From a checkpoint of a small segmentation model.
Model: 64-pixel images, norm groupnorm, activation silu.
Training: ademamix at rate 0.00165, 19400 steps.
Rows from block 3, named by matrix and row number. Rows with one number belong to one channel. Each number is 128 + 24 x the weight over its row's rms, rounded and kept within 0 to 255. All counts start at 0. Numbers have three digits each. After the name is the row's rms in percent of the matrix's.
# convs0: first 3x3 conv (model.mid.0.convs.0.weight, 192x192x3x3, standardized in use), inputs 180-191, a 3x3 kernel for each
# convs1: second 3x3 conv (model.mid.0.convs.1.weight, 192x192x3x3, standardized in use, transposed), outputs 180-191, a 3x3 kernel for each
convs0.110 098:153151152148149151147147148125125139118132148122132152123119124115116118124123125148148152142145148143144150093084090081071079078077087132127127131124125130127129140140143136134140135136144130127133121124126122127130137134136140136138144137141120120121112110112115108108137127131134132137132137146123121129119110114119115115
convs1.110 073:139148151150155155136138139146137124142140135128139145110110112105107109107105105119131143108110112117108103085079080081077078087083081134133131137140139137140140119121122118121119115121119107099106104096103122117122100091100079072074115101101124124129125126128132133133120128123124120116122117107131134135130129130118116119
convs0.111 107:106105105100098099104102101161149128132119108133125112131129121109109119132139128108111110108115113115120119192192174164151147160157149117122129121124132122126132106108109118123117108108110152146134106099103116118120099113117086099106071071079143143152110109129138140147133126119121122120127137128131126122111103114119116120
convs1.111 105:103109114077092107131144147140129122141139124149148130139130124141132122138133121141149152151155151121117119167164168172152145150132132129129127127131129122123122145162153142162153123131127151148145158153149134133132174169170191170154127104110133138139139138141128128135139152154145143139133127131126129137108114133137142153
convs0.112 186:151147149147141143146145148127116125115107118115115130119112115114114119127130129150150153150153154152153155087079087079068078079071081139137138139138137137135136143141146140132138137132138115114123108102111113108114136134136136131130141136138104107112103103104112108108132128138136128138136132143127126126123123120122117119
convs1.112 072:153159162163167165150148142137136114140142137119133136108105105101096097101098098111118130105107106114109106082081082080079081089089092137137133138142142133139140119115112120118112120117114106102107101095104123117124110109098087091089108113122125124128125124124130130133127131128119125115131125118134141147133134145132129133
convs0.113 229:153154151154154153151153152135126120130125118135131128126127131120119132134136140154153153150149152150148151096085080087075073093083083133131133135132132136132133139139138144145142144145142129126125119113118125118122135135136133131135137133136112114118101099108106103111140137133139135137141141140134134134130129132131132135
convs1.113 201:131140142135140141125128128156155150156161159151157157116115116113113115112110112107107109103098095107102097095092091091089087094092088136137139138141141137141143135132131136133131137134131115113115116115117132131130102100100097092094104100094133133131134135133137138135119115113116110106116112106125136141124131136121122126
convs0.114 114:131131133129126129137136139147144133136127122136132124116109105115104105129117115134133136133136137142144147168170139143129108128120102135134135138137137132132130134132128147149138134130125135127115099091092108104102137125101137133104106091072104094103078077084097094101142146141139139144143147145138132129123115119132128128
convs1.114 124:123091097078062082129112128141135128152162148156166149135143146132138139127128126127140131143141119106098087150173169169171153143142131134134128137141134131134127131138137137145141121119121137152146154166155136149138144175159188198158119128108127132129134141137126133128130142140143137133121127128142119124112096117140131149
convs0.115 060:118111110111108108115114111125107100103093098103091090125132148136136157159154154125129127121127129122125130127110118127094111134124132136140147137141147143150154136139130142145134136141140091086096085079097103093100139143121140159144145163157094102126102106134131130130134132139127126142129133142128122127123114125130120124
convs1.115 072:118107114079088104091107110168140137131105110131118138112122112132138128112119108093100121133129131130113104148148147166153140147122120150146141139141139139139140150151140150144137141142132134134137145137133149142141127123153152113102141089096121124127126122125134130134129157146164170145151144099141126134114100116140133135
convs0.116 043:128127134120119132130134142109128148114126149143164175141124126142120123133119123113103100091075081099082082164163164141146147142150146117108098102094092092085074139138141124126133122123138143142148145140142146157146123134140113124132122135141148144145144149148144139134124108107118101103138126117141140144133129146125127136
convs1.116 073:150150150159160157152151150082074077085082089086086090132132132134130137137135136170174164159155148153147142132131132124124128135136136115110111116112116118118117112114125110110125105102116125119119121112114127117119132119128117112124144137139133124119128119115129115116145147150118126127120117121139139135142141135131127125
convs0.117 083:157155153155145146154146142129138141135133141143139146131125131120114123127129128145144150141140143143139142096098096089082085091081086131130131132129129129125125138141150135137143139135138141145140128125128134122128127128134133127130141135136126130130109105109114105107133134130135140135143140134128119121119114119120118125
convs1.117 081:135144147148152151133134135146141128148148146139146148116115116111110111111109111120131140109112116114110104086082083081078078088087081135134131138140136135138140123123124121119122125125131105101106101097103123118118111100096095076081109096093127128126130128127131134130123123114107107105112113108120130136121128129116114115
convs0.118 084:132128129127123126131129131114105108099093099103099105115116124122128135139146147133130132126123125131128130098088093083067077082075085133133131135134133136137136126124125123119121130127130105102112093090100101097100121121126119114117140135134109118125123136135128134124121115119116113120117118126127124125126126130129130131
convs1.118 088:126121133112117130119121121129110110101095099092085106124128118137140128117121113132136137159149136163152128150150140159154140158154148135133133125128130123125129128121115124119106123115108129126125128119118138135135139133141143124117165150149118120120116117116124123122138158144159165143155164138134128140114105123136130132
convs0.119 107:102101102100098099102103102131129129121118120128128129125125125127128128133138135104102103099099100101099103163163161158156158162163164117117116118117116119118117109107109107104105109105107136136137133132135141143143115111116108099103115103104145147148157162161163169163112110111111110112115116118118117116118118119121123123
convs1.119 105:124120123107110119129139141095095097091094091104107110137138137143142139137138132149147139163157146146137128163164162169163160157147145119121122117119120117120118134134129139137130132132125135137137139140137130128127146158159160158153149128128125126126127131128125129125163163160173166165159156152133130132120119128136138144
convs0.120 113:141141144134136143143144148113112115105106120112114130111113122111112126126129135152153150150148145147147144091086092076073084076077094141143142140139141133133137137143142134140141127133139115114123098099113105106116131139141133139139130129131111113127102101115116109113137137139133139146132139150123125131121119129123122131
convs1.120 061:154149149146148148135140129135109103123113110109115128106110108112113110101105101104108130098100109103087085101095101099094098104099103139137132136136138130136139123126112124133117128131115112107118109098108131123133092092116076061076107091108122115127127117127133129129138165165140166150141145115157145142144123124149135129
convs0.121 052:100110118105111120112126129132144150142148145141153153140134123119102105109095095107094091103091091098093093193209205178188181157165160131129121130123116115110104115120120121128132113116120171178172155160156143150154111125130113128130091099108166167164143145149142139147117111101122114103125121106135135137119124131114116125
convs1.121 104:122125127119120124128130137090085092092089095107114116148148149150152151151151149160160159156154154144140139147143140147145141140137131116113112117112112116115116122133141124133145120130140133129123134127122129122118167147132167153138137133129126122123125122122127125122141147139120132128108114111113113113109110112111112116
convs0.122 159:114112118108108115122124129140122123116108113137136129106103104102098100130137125114115120112115121125128133174152133140112103149135111136139138135137134122121121141157152152163155129138136119105108093088096118120120136148149142160150117132124104091104087079093114107115129127127119121127126130127121111117108102107123121120
convs1.122 164:130124126100083091129121132167163133167173150163177159133136135130135130129129125120126133123123111112098093124132150136140140140116109136140133141150143136144140136137129146152139135138126124136137142158149137149135122141155152172161139135113129134129133141137133137133098104135119112124122105111140138140116104119128124136
convs0.123 085:130128128125124125130130131113106107100095101105103107116117126126132137141148148129127128123121123129128129101092095082072082085083091131130128132132130134135133115116118112110113121120124110108118099099108105106107103105114094090099118110114126132141146155154141148137119115114115115120118121126128125126128128131130132133
convs1.123 097:131125132115115126121122125128111109111102103107096109127129121138143133125126119140141147158155148163156141160158153166161154165160157137134133130129129126128131131124120128123116122119110130128127131126124134132129156146154158134133164147145117116120117115119121117118131150151143158145144152130144138139123112121137128125
convs0.124 080:130130135127128134134136139122110112119114118127130129116115116122121124139140134128130132126128132134137141110088077104083076115107095148149146149148145141138136160167163166171162148148140107099104101097105118117123183183173182180165143136122098095108088090106115112123119118121122122125130132131128121124124118123135131133
convs1.124 103:137130133131111118138128133144146124161179162156181166140147147148159155150160158126128128117108091097074063153158166146146149151134130126127117135139131129136131132141142142152148132135136127136134137148139139146133124138151127146139122114091126133128129137130124126122119125147115107115110092096157152150146128134139126128
convs0.125 108:146149155139141148141143142127133155116127153125130154119118128110110114127115120142144147141134142142141147097095107075072088077073092139135132139130133140132136148143149138137143136134146121131141104110126106111128135130137143144138145139137114114119105102107110103104135133148123131152127131152129122121114109109120110115
convs1.125 076:132141145137144147127134132153144130148140137137139145115117115113118116111112111122130144118116119120113108090081082086077079089081080139137134138139138137142139128128131123124125123124127111104112110103110131123127121100110092092084129104097125121125126123124133129131111111112108106104113104098116118121113109111113109109
convs0.126 113:147147146148148145147147145109104099137139135130132134117126120137143141144146142149148147149149146149149147074071066119115110119130134139139139138138138135136136142139140144144142143144143098094089121120113140141137120111106142137125154158147100101097100105102128127123140144139148152150140143142133135132135138138133134136
convs1.126 120:128123129078076092097111131116131139103104101116107097141144139146141135146131126144143112174182160154167150123126121168169153150135120116119120114117116118117117124126126138140134132141139125126119151156144138138126114126107201205181165155132132132128143144137138141132120107107149150154138141150110106114090094113105123144
convs0.127 078:141142144144143147152152153119123125122123123128136136127125131127128132135132136143141144142139140140140138101099100088082088095096094141140139134132137131132129149159162150155158151160157117121127109108115120119117137155166140159168143155163110111121097092105100095106145140133146137131153151139126129136123127138133136147
convs1.127 061:142157156141153153141145145136121107137129120134130122122116115125116113120113114130134153117118137121114122089079080085076077091085085131129126133132128132132130117125130122138141106122129114106108116106111126114118133102096107086084127103087134131129132126128127124127109126139114129146111122124127142143118132134115119124
convs0.128 084:155152152146141147141140141139143153120122144120123143123117123108107117119117126143141146139140142146145148101102104077073083078074085140136138139141137139141140140145151139144148139138147117127129104108120106107115133138144144142141144142144106108115096094102108102106139143141128136140131134142127118122121114117115110116
convs1.128 054:138153156153162161147152149131125101137130121128121126119115115116111109110110109138147168111113126120106111091078080078068073087081082129128122131135131127133133126134124119122117116114113100094104093084095113108111142109122104098091108112105124120127125118121135129126139144134121122124126127133125132135132134133131131128
convs0.129 101:138135136136136136140141141110103105101097104108105109115117125129134138144151150140138139135132135139138139081072076072063071079076081137137134137137135138139137124124127122120124130130134101099108096094101104103103112114121106102109124120122114120127132139135127131122125122124124123129126129133129127129131130134133134136
convs1.129 079:143135140128126135130128128130105108111097098095091103120124118134138130121122117131132142148147138162152131151151147151149141158153146135132129130129130125128129125125120125124116122119113122123120125123122133131129142126137139117112156126137119118118117116116122117119139154157159164153157173144155149148131119127137123123
convs0.130 064:125124126124123125126126128131122117120113111116114114119116117115113117121118120123122123122121122126125126144131119125111103115108101140144143143148147140143142142150148148158154142150146117111112098090094101095099150173170160186178148169161102099108083076089097090101135132132132130132132131132131129129128126127128127128
convs1.130 053:160154154148148151174171163123120107144145130147136115144142145150140139155148146132117117108090094089080095144149150145140138136137143110113109115117110114108104113124130125139128114115110136141139148150143127129128166173162165162153113112156136133133143136131128122121095097121079090119105103145152144149134136146148147148
convs0.131 146:152154152153152151152149150132141144125131138124128133124127131118119129132131136151149147149146145148147146097098099080080085082081087135135136136135136137137136142144147143148151147148150126131132114115120115113116140139147143141146148143146109111121096094104102096103141143140137141142138141142131128131125122126128126129
convs1.131 090:129150152139156152136146140153146133155154143146148135117110111109104109109106110130138139109111118111108111092079082086074076089081081132131130134135133135136135124130126121129130119123124104101107105098105118112112117100100103083090113094089131128127131128132132132130138129133122121131128126129126144144138152146135140135
convs0.132 083:148157159143155161148156162134143142132161164134154164127136141128132133135129133136134137130121134136131129100101101081094099084098100145140144139136131136135123148149147140145144136140144122130139112136142121136139118112117128119125125115127119123125101109109103101102135129120127136139138148140116135146115120124119124131
convs1.132 082:130138142128137143116126131159151133154144135144143142129129130129129129124124123116123131115114114123114108089082083087082079089082076138133134135135134139139140138139135136140136135139136109106108113108108131128125116096104106077093132110102130125125130128125133130130103103109105099105115108105109115117104107110101102107
convs0.133 109:146141145142141142147144145121111121109102117115112121114115123117120127134136136144143145140137140144141145086079085069060072072067074137136135137139136138137136136135138130131134132133137107105118094093105102100103113118117112117117118124125106112119113118121118118112126124128120119126126127133129127131129125128127122125
convs1.133 054:143139147126129142121123124153123111120106106095097123113123110132141123111119108127131150138133132161135113135130126134128119139132124146142138137144140132137141138131112124126113124127110118115120120107113144136136150123146117098108152123148118116115112108111123118125114139138124134123116131099141131136115092103130108104
convs0.134 084:139141148143145154147146149119126137112120137116124133134132133124119124128125127141139136139135135137132131121125132092090102087085096143140139140138137139138135150151153153154158153156156124131134106107115103102110158164167165169171161162160112119123086088098089084095145142141140138143140139141136140140129131135122123130
convs1.134 067:131152156130143147133140134130133121121127117113121110130124124128124121125123123166164152145141139139132130099077075096078080101093097123122122123126126126126124115125125109124127103108113116104103120107109123115117141101090140103109143126123135130128136132124132124124134117112114106116111101108119131132118124125111112116
convs0.135 089:108111111111114116120124128151159144135147136142148138141152142131146139133143125103099095105100096110105103192207195171194189152174165118121126115119124116116119122121121124124127135135134150156157134145147134143141097096125073066104091082116138151160131143153129142150129128113127126114131130118117129126121135134117136131
convs1.135 086:135154160129155163148156157114108093122111102119114105134127127141129131139133135159168166153166168140155166149136134152138135141140141117114115114114115117114113132135129135138130125128124132125118133121115122115112161149141160146139133130125137131124134127123132126127139153162143155159141146149135149151132149151138142141
convs0.136 056:106103105099100102111111107119101093111088079122105096132130135136139138153158157113117114109113118117117114152139138147136129169163153131128127141135134141136138112107105111103098115106106106100110098092098124123118104105119091079092110086095134133141151145149160166159125119121123118117127123124131131132131131134138136139
convs1.136 078:148148147147148148151154152093097095096103096100110100132133131130131130131132130140132132152144139153149141150152154150149150150146148117121119116121121110117115133131125139135129134138125121125128123127126119119121147150148145149142126140136129130127129128127132127126172167174175170178179175170149150155146146153149147150
convs0.137 070:123124127123125128126129131137126121122113110116112112113109113106104112113112116129130133130131134131133134152143131129110101113100093141144143145148146140143141142146143147153147140144141128123123106095101106100107146160153160177161147160146109105109086078089099090100137137140134134138133133136124123125119117120119119120
convs1.137 059:148134135126123128167162157103120119136149135132135123135137143141137145143144148143136117130116096106097094149156155153147143137138142118116113119122115118113109122136132119136132100112115146153143158162150130138135158177151175170159117122132140141135136140137127127122118109122106092110093100126148141144126133142142143146
convs0.138 110:117110110114106101113110106127124120123119113129127121132130135140132137157165158113113110112117117113113116147140149155146144171181179115106109118114114129130131105096094104098095112104108127129134139128135152154151079065080067050061085063075146148159166159168181187180120121120121124124122133133128120123130116122142137134
convs1.138 123:118121120101108112119137140103097101091089093113108109144141137140136132131123119149148146176173166170171165156152155159155154139130129120121122117118120118119122130131125130135127136144137136135133142140138129125123153145153161158149133118115128126128128128126130131130150153153159161156135139131120123123116117122132143146
convs0.139 049:150146146147132146152144144136135137132132132130125125128132134116117114127121124133124128125112122125124128104096105084090092088089106137142130140138138135134143147151148139151148138143142112122133098107125105104116116148147129170164113140142091101118086087097103105107127113118119104119120113119134131138121122124134138138
convs1.139 057:129134141128133141126136138134119099129130111124135124146150142151156145142141136125120147119110122121106107114105102106096093102090089127127123126125122127126130153154140143153137146145133117109112115105106129120122146131144122104102142115115124121123127120119127126123130135141116108121112112112106104112100096106107105110
convs0.140 067:121115119111103114116114117121102092101085085102091094125119131135141148152167166118121121114116119122119123120106106099089099120123123130131134126133136131141142104104110101099100111104107101097107091088103113111113091091103079065085102084090122122133145151153163167157126123118118119120118120125133128129134133134138142140
convs1.140 071:146147149139145149144152149109105103100096096100101099138135127141132128125124120127126130145149144145143140150148148153150146149144144119120123116119123117117119142144131152147136136142128126126130125125127125124126133121143113118119117106122129123127127124131129126134167182176188191167174179160152150152147141146159155153
convs0.141 069:107107103099092095103095099129117106114104094126110105140137139131133137143147146108105109106109112112111116172167160153142141157157157126129129123121131125128133105104103104100098106102104127121129115110118127125132095099113083076093092080090147144155148150159164168171125121118117114116126130129135131126127120123124128125
convs1.141 081:133135133116124128138147148103098097100095092114107105137134133143140133138132128143146148153155154136131132163161164166159157154146146117119120117121119116118116139140130141145130135143133134136135137135135125124123151153173159163154135123131128128127130127130126127128170172176172168170162160161140139140128128136144147150
convs0.142 118:130132133134135135135136136149151137146144130128125116122121106117107105107100100131131131134133134135136136167174148157150122116108091138139138140143141138140138148146144154157153153155149137137117126116097109099095149143120167169142160163137107106095085080075092082087146149145142142140133133131132134129127124123121118120
convs1.142 106:119102117089080099122105130130142151139149141142141118128142139131138135132134125156151118156152125124135126160171152172176158153164148128129126132129120126120114121132141123130139102108120149155139165172156140152141162172126193197152134156128135137134141142139132134131115115100120122121114130139140125136116111133135129157
convs0.143 140:147151152148151149150151149125130137126130135133136134116116126117118128131131136152152151150150151147149151089084086079073079087081083135132134132131133131130133141143146142144148145148148120123123115113117125118118140141146146146148147145149112111118108102107113106111136138138134136140140143141123122126117116124120119126
convs1.143 071:138155152142153149141144141146141127139138129121127128113105108106100102110106106128135139110115118116113106083074076081072076087082080132128128135136131132134138127128123116121120117121117105104107108102109124116119095080090098071081100085091132125129127129126135132135124128127128131132134135132132149152128140143123123125
convs0.144 057:150146150143132140151144149144138146129119132140132136111121128103108114125127122148139151144134143148141142117108112081064081083071082126128124129131128119123121126124122116115114112107107141146159111111132118107123091092089095098100079095102117142157107125142119123124131124132123119133136133139124121131118119123120124135
convs1.144 084:122126135125129137112114119154143133144141141138146159120125120130130124114115109123123134116110113118105098110103099103099093098098089143144139141143145141145150136131128131124122136127131121113116116105108140133131126102114092073084114102095124121121121116118131127129117115117107108099098097085107105115096088099105095100
convs0.145 081:136136138136136137134137134158153158144134144143138147106112116096101107100095103147145148144145146141138141167160163144122133135125143100099097102098098104100102098096093099098091090088087159161167140143153132138151078074064082094084066086088121128131103116130100115123138139145130126137134134143133132136128126134135130140
convs1.145 114:100101111102105113099105112140126122117111119122122146132139134136142139123124121130137149132130133129120112126119114123119110112108099136131129131130130137136138124123126116115119124126134129119118127116114143136133128105104109083079133095093120119120117116119128124127125130121127131118114115098088084092085076084102097097
convs0.146 093:128124126123120123125123124121111112110100103111104107129131135138145149146156155127127131123123127127125128106097096101093100101099107131130129133130131137137136109106112103098105117112117115114120109109116114113115097091102085075084111102106130140143151162157153162151120116117119118122119121126133133131137139140135139139
convs1.146 054:158154163158161169148149149127119112121126113098097112118124106129130115108109098133126130135121108164146125149143128132127117155153142132136134132137136122130134143130119136131117133125109119119120114107111134130129127130131110086090135136141115117118116115115124121120141165158155162133167173140156148163142125143156135137
convs0.147 085:135131135130130128137134134124109111111100104117106109119117130130138136141145150142139142135133136137134135094084084088075080088083090133134129136134131136135137115113117109104109120120127113112119106102110111108111100098102088083091110106113119128134136145143141148136125119123122116124122122126131134134136138137133136136
convs1.147 049:155151163150155166139141142156134124141134127099106135109112101117118105096103090129123138131119115157131109123117107113110101124126117143145141141145144133139141130121115129121111126117105117113116114104107142135134140121128115099092140131137113111120116109113126120121116134123114127123127144112144140153123108127135117123
convs0.148 064:145148148147144150150148148143135138129124131135132134118130142128125137133139133149143151145146150150151156096089092079068082081077090128127126130130124133137131116114124112122119113119123119119147107117139119128132071078076073098089070102110101118136119128142121131137125117121116115128123126129139137146131126135133121127
convs1.148 077:128130137125130138107115119164142129151138133140140156127130116135140128115117110112114132115109111125109100117111108110107101104103097149145137145140142143145146148139134143133133143135136120111114117107108142134132132112119096077075118094107120118118117115114127124126108116121104109111103109095114111120097087099110098101
convs0.149 070:129128128127122123130127128125113112110101105109103110128126133137140148146154154131131135128126130128128128112101098107095098103097108129125125132130127135133132108103107102095100114105110114115121110109117116114117092083095083066074104092099124131140140151152153163152122119120120117123119118127135133133139138141139139139
convs1.149 049:154153164157163170142151149136126117114125128094099138126128115133134121109111100110107121126114105164137108142133118124121109139140127137139135133138137126131134142137127139126119138136121122119119112106107140132134129119129099062069129125130116115123112107113125120132148168165152161128151167144143135151131113131152132132
convs0.150 114:151152151151150146150147148151157153150151147155155152121122125113109122119119127148147146146145146143142147105103098092084086097091089122120124121121126122122124142146148147152153152156151150150143135130129136129128128130141130131140137135139125128131107106116108106114141141137138135135141143139123124124113116121116117121
convs1.150 112:122134142129138143127129133154155144152159153144151146117113114114107108117112110122122120105102104103101099092084081086078077089084076131131132136137138133140138133132128127129128128124123113109110112106109127124121098084083087077078097094080134133130134133131138138134125123119123116116120112110119134140124135139121125129
convs0.151 094:154151153149145148143139146149157168145153168139149158120119121108104113124116119149148143142140138139137136117119123101098104093089096128123128123122121125121120139142145140143149144145147144149151133131135126121129125123135128121131135127135122123129107102109108102107148147146142145149140140144124124119114113115111109111
convs1.151 088:128140145143153154134139139140142132145151148131140141113106110104099102107103105140146145114112115113112109095085083087076077092085083129130129134136135131136136120119118110108111110110109107100105103095102119112115102086091087073083095095088128129126133133127133132129143137131129117115132123125127140142143152149136139137
convs0.152 054:118118117118118118118117120138140135129128123128128126130136128131139131135141134121122123122122123124123122160164162158159155154158155115112112115116117118117117102097099102096098105102103148150150140143145140142141098089097088074081086075084154160159158167168159167165129130126129131128130130128124123120133136129131136130
convs1.152 066:143143143152152152145147148086088092088098099098108113143143144140145142140138136158156163147133140139125128139138136130131130136135132114116114114115118119118119123129131121126128122120127123119119118113114128123122141140134131113126159153139121123124118118118123121119162156159154142141146135131123118117128123121124122124
convs0.153 086:152143137139131129135129131150139132133115112119110116110108125109110127133138144144147150143142142141139139105092092086068073084073083135131130135135128138136130135136136135128122124117115133128131109101110115099110122116117126123116128116116105114121103108119118125122142132138130128134133124135111114124112114126118123131
convs1.153 091:123133143137142148122123124152145141145144150138146158114113108116116109105101099117114120109102102112105101098092088092090087092095092141145141143146146142143143137130125132123120130124126115109111112105106135131131107114111094084086119118117127123125123122125133133132112110106111106101107107101110113127108107121118116123
convs0.154 040:134118132125106114133109113154129131133114133131103116121120115111112119130133132137126145123121136133129140125100093096074087097076105146150137146141140144142146131133135110112101116101112129124140106089121109091125127126136125104106124105107107118134100093122127111118128119133130117142129114144125115108108108104127125128
convs1.154 049:136140149152158161139141145130128100129137125104126127118118111110106104105097097139131140129113108128103099094084083083075078091087089128132130129139139128135135130132125123122116112109110102095103096087094123116120111108102103090100115120118121128122121120119128128127138125132134121115151133127119124134128129135134132134
convs0.155 052:122125128119124125120123127129130133133137131140148140138141135136142139144150145113113111105094095107098098173176168154156146149158150109105109109106108114107109113106116102095106114109117142149153128136135130132130091086110079065089095076099145158161142159164139152148129116110122111111127126121139143141131134141131135144
convs1.155 054:160164164171174171162162162089090088092093090089092082126119117127116116125120123176175162152152139140132125126124124112110115128130131114117119121121123121125124116114111111110097098091090116118117115114111127123119142131140109105120145157157131130120130126115122120116148139148119126137112106131142149145143148144129130127
convs0.156 130:132130132132130132135135134107103105109108104115116114107103108113109113117108114138137138137136137141141141075066065082081076098095086143148145148153147141146142148160150152162153144155148101097102097094095109103110161186163170193165151165143101096105100097102105101114122121125122124125127127128120117119122120119126122123
convs1.156 101:148146145113092106135120129139144131154176153139153130150155152142149143136132129113110102139129098121111088105105118131141127124122114117118113125131124122125121108108120119131130118121123105108104123140123119134119097089094126147113101103083126133132131139136130135132102083124111086110114097126134137141106095118120120135
convs0.157 071:104107113107112115110114117118111100126132120118123114142139121148137124162145129100100100102103104102105108146142117156144110135128105162156149157153146155150143156147135158150139145136126116111107109105101113108107209173139191157144174140122158152166120119139155142156111108104120120108120121110132127126130125125135131132
convs1.157 147:138127128119106115124114121136139131154167151138154142127137131140152145138151143148136128141123110130108096170172172172168165171166160131131127134135131128130126121130128125135132117123120136143138139144136136138130142142146142137130141128108124123123122124122122121118126127138117109118127113115167157153149135136147130131
convs0.158 036:114118132118112142124138147126137152133146165150179181135141137133141137142144141113101094093085077093082080177183189154151166148155156116110114100094099095092095130131135113113132118128136147155164134136154137146154094106137087085122099098125147149157141142146136131137131121111124109115136126125123144138113142144114134139
convs1.158 072:155156154164165161156155153078073072088086085092091084126121125127120123133130130162155157149138143148132141132132133123123128134135137119114116118118118119123121109115117106111113097101109122116120122109117126117121146131133116114123148143153131122127127118121126114122145168165134153155125132141148145140151146142138131129
convs0.159 037:127130134124121130123122131122130135131138150143157164141149138138142135136141134103096088093076065098080075172181173164166162151167158107106105096096092100092087123124125111116123114115121148144151141140148146143147097109130090091120094091120143146149141144150144143144120109100119101095122111102140160155132156154134151147
convs1.159 068:159157155169168163160158155078073073087087086087087088133130136134130136140138141166161156152144140150138139138141141130132136140143144114111113113115116114116118113118109116116117105106114121116121118113114122117120138148162126128137145171154133125120127115120124114121131148150111120132112122133143139135146142137132127125
convs0.160 224:116114116115114116121120122113108112109107110116116118108105112105103110115110113116115116116114116120120121115111120105102104114112109140144143141145144130133133152160154154164157139147145107104108099098101109108110177197184184207188155172161099094101094091096103097103118117122116115121121121124116114119114112117121119120
convs1.160 162:142138136120106111135126131150158144163184171148168156136140141134142140132133133110108109117107093113099093112116129130129124136124118129131126133138133128131127123131139127144150120131138122127124135149137133140126100100102120130113121109097132134134132140138129134133092084109094081095108093110143140145122114126131130135
convs0.161 034:139138136137133122133130133152147154151140136149134131149145139141134140150137141085071079080078079092082081158153144154143128163149138137131130133125128122117131138139136142139136135139138101097103088088090098102097115142149128158171115156155089087093073076092096101121129117109120095097114093098156152144149145139148141151
convs1.161 047:175172168189187178179175168109105100128130120120117114149152154153151153156161161131124134105100114120119130143147150134137142144150154105104104105101103098098100125126129126122123131119126125129128127124124123123122170153157127138141129135161134131131143136131132128126147142163120111146137144166155152145161163149152149139
convs0.162 095:146144146143141143147146146121114114118114114125123119121120120118113113126116114149149150151152153153155158094094091094084079108094082138142138143148141138139135140145137150158148132140131111108112099096099108106108142156129155176145111128110097092102078077088095089100132135140131131137138140138144139138138128127144131129
convs1.162 086:143131128127105117146139145125134122160175160155172156153162164152156155149147141115111111115099075090070063132144154137135131132124123121122116124131124121125119119125131133140140123124127114126120127140125119126117118118123125124114096092084128131130131138133128125124132134149128107122123107132140132131122113125131132140
convs0.163 042:138144139138149143141152159140140130155161135165160139135144135108104117095102098096088089093087083093089097146150157157166151147153140127130128124120114114110106131130109154152140127132122141142141125135122123136138124160144124178167079121120127141139079099109101115138103086090114092084122100091173170155148151155142151150
convs1.163 051:158159156155157157163165163092078082118111107125128130152153158161158161166165168138135128122120116110111114153156155153154151146149149105107104104104100105101103127120130133130140133123134128131125126128124119120116171183169165170165126137136129128119133131118129128118137146161116113135106103124144145138140143139139140135
convs0.164 087:128123130129131134136141142123103101107095096107097104102106124121121142149159164145143138145143142145139138090071080090077087104105120128137141139151153146158156126128130137144144141147144103095108099092111119116129110119127117127132120126128100109130107111127139143145135131142133138144138144148123118126127120134139141144
convs1.164 074:144148150142149151127137131151141129131127124118124134126121114121117114107105101089093107113110124139135138097093094091091083093088093136132132134134137132134138145140138143143133146149144117115118119114119135130132092080095074061069076067074136133137135131128138134139126141135135152122116126093138139144130124130134127128
convs0.165 038:130128135123119140134142154129148164126149176154191199135136125130128119136124118124110097110094081105096087180197199145153165142155154118118113105099090093085075135128139119111130127127143152157167141139153146156154103094113097077097114099119151159155139140138128124123140129120127114114135131122135155141131149142127138141
convs1.165 069:151154155160163161153155155085080081085087090084091090125120125124116123132123131172173162152146135151138125126123124116113119127127127116116120120124126124127124116108107107107107102103107123120117119114116124120121119134134104112138136139139134129122130121119131127125151139140127130126121111127141145139143146139132131126
convs0.166 040:133127123120113111132126125157136141141124114132126121099107120113112132149149147140135132134127124136123126115104111106082078124115109120115119121114107126114108112113119118114106125109105140142146130111128143122131140124136136109103140105107132138158127121138155149144142143144140135140144140146111106110114109112116112112
convs1.166 054:132135141146150150137138137101107099099104107083091101116117115109106109108104108138131136121114109118107102101094094090086089100097098123122121126131128124127129126119118121116111119119113109106111100098107120118121099079106091083085098086096123129126129127123132132130174163145180179152181175154134141147140144150144144146
convs0.167 056:138135129132124125127124119124116101109093087106091083151151151148148149151156154113113115120120120125127127144145139146138131146141137141143146144146149149150157129129126131131130134133128083076078073065074080075080140153153146157155140151146078076084069068083087091106146143141134125132128118123160162158164163157162160152
convs1.167 055:163161158167168163168166161117119106124123108120128106140140139138141141142141143121111118120104113124114121147149152144144147147148153103109110109112107103106103132135133134135129136131129122123123125131127122125122139139156140133143136139158133134135139135131134129129143146172159154181178180200164162162166168168167168164
convs0.168 054:129122126125123123131127124127109108108095096116104107126121133131137137140139140126126134122123132124125135113092091110084096109093103122120118128126128129133134112110108107107108112117120112109118115107118123119118087095087079095095086116121120127136143156152156167152121110117117102113121111118134129127136128132131126130
convs1.168 061:132128143129133146124128132164148134154157142131145160125128111138141125107113107107097115115100097138113094139134125127125115131132123147146143144145146136143144152146129152140130147139123130127129127120118145139138131118138089075080127097112122121118122117117128127126126137140126127107124125097141133145116098114138114115
convs0.169 036:150143133146134131130130130141136118130118113125115104166166156163172163166182176110112101106105098097094090170173156166167156164170160117116127109112119118119129113112126110109128124129131116111104121118104114114101078084114080080113110108128109109110107113115114131125147132121141116110127112109148156153159169166159172166
convs1.169 064:169165161181179171171168161098103085104103084088081067134133134139130128135131129155146145129119124146139142141145148132135141143149154108109113112113113111112110120128119122112108116115108117116119112113115114114119134148153104117125121119149127124122129124122129121119141131162131142165162175193146143146150156159151156155
convs0.170 044:122117116113112113116114116126122122118113116115116121132134134135138139139143140111109111107106110110108111131128129122121127118120126121122118125122121125124122107105110105099102111105109128130135123129133123125130112111113109104103117111115138148150157167165155161156112110110110109111115114116128128128129130131129129130
convs1.170 045:168167168179180178163163162105117106116137124101116119132134131131131126127123124138136155119104121149117115122119114094092095115116115121120119127127126118124128125134125120113107122115112109104111099093097116111112148147127099109114154133154116116119117110115127121120146134144116093113120110115132129135133130131128121119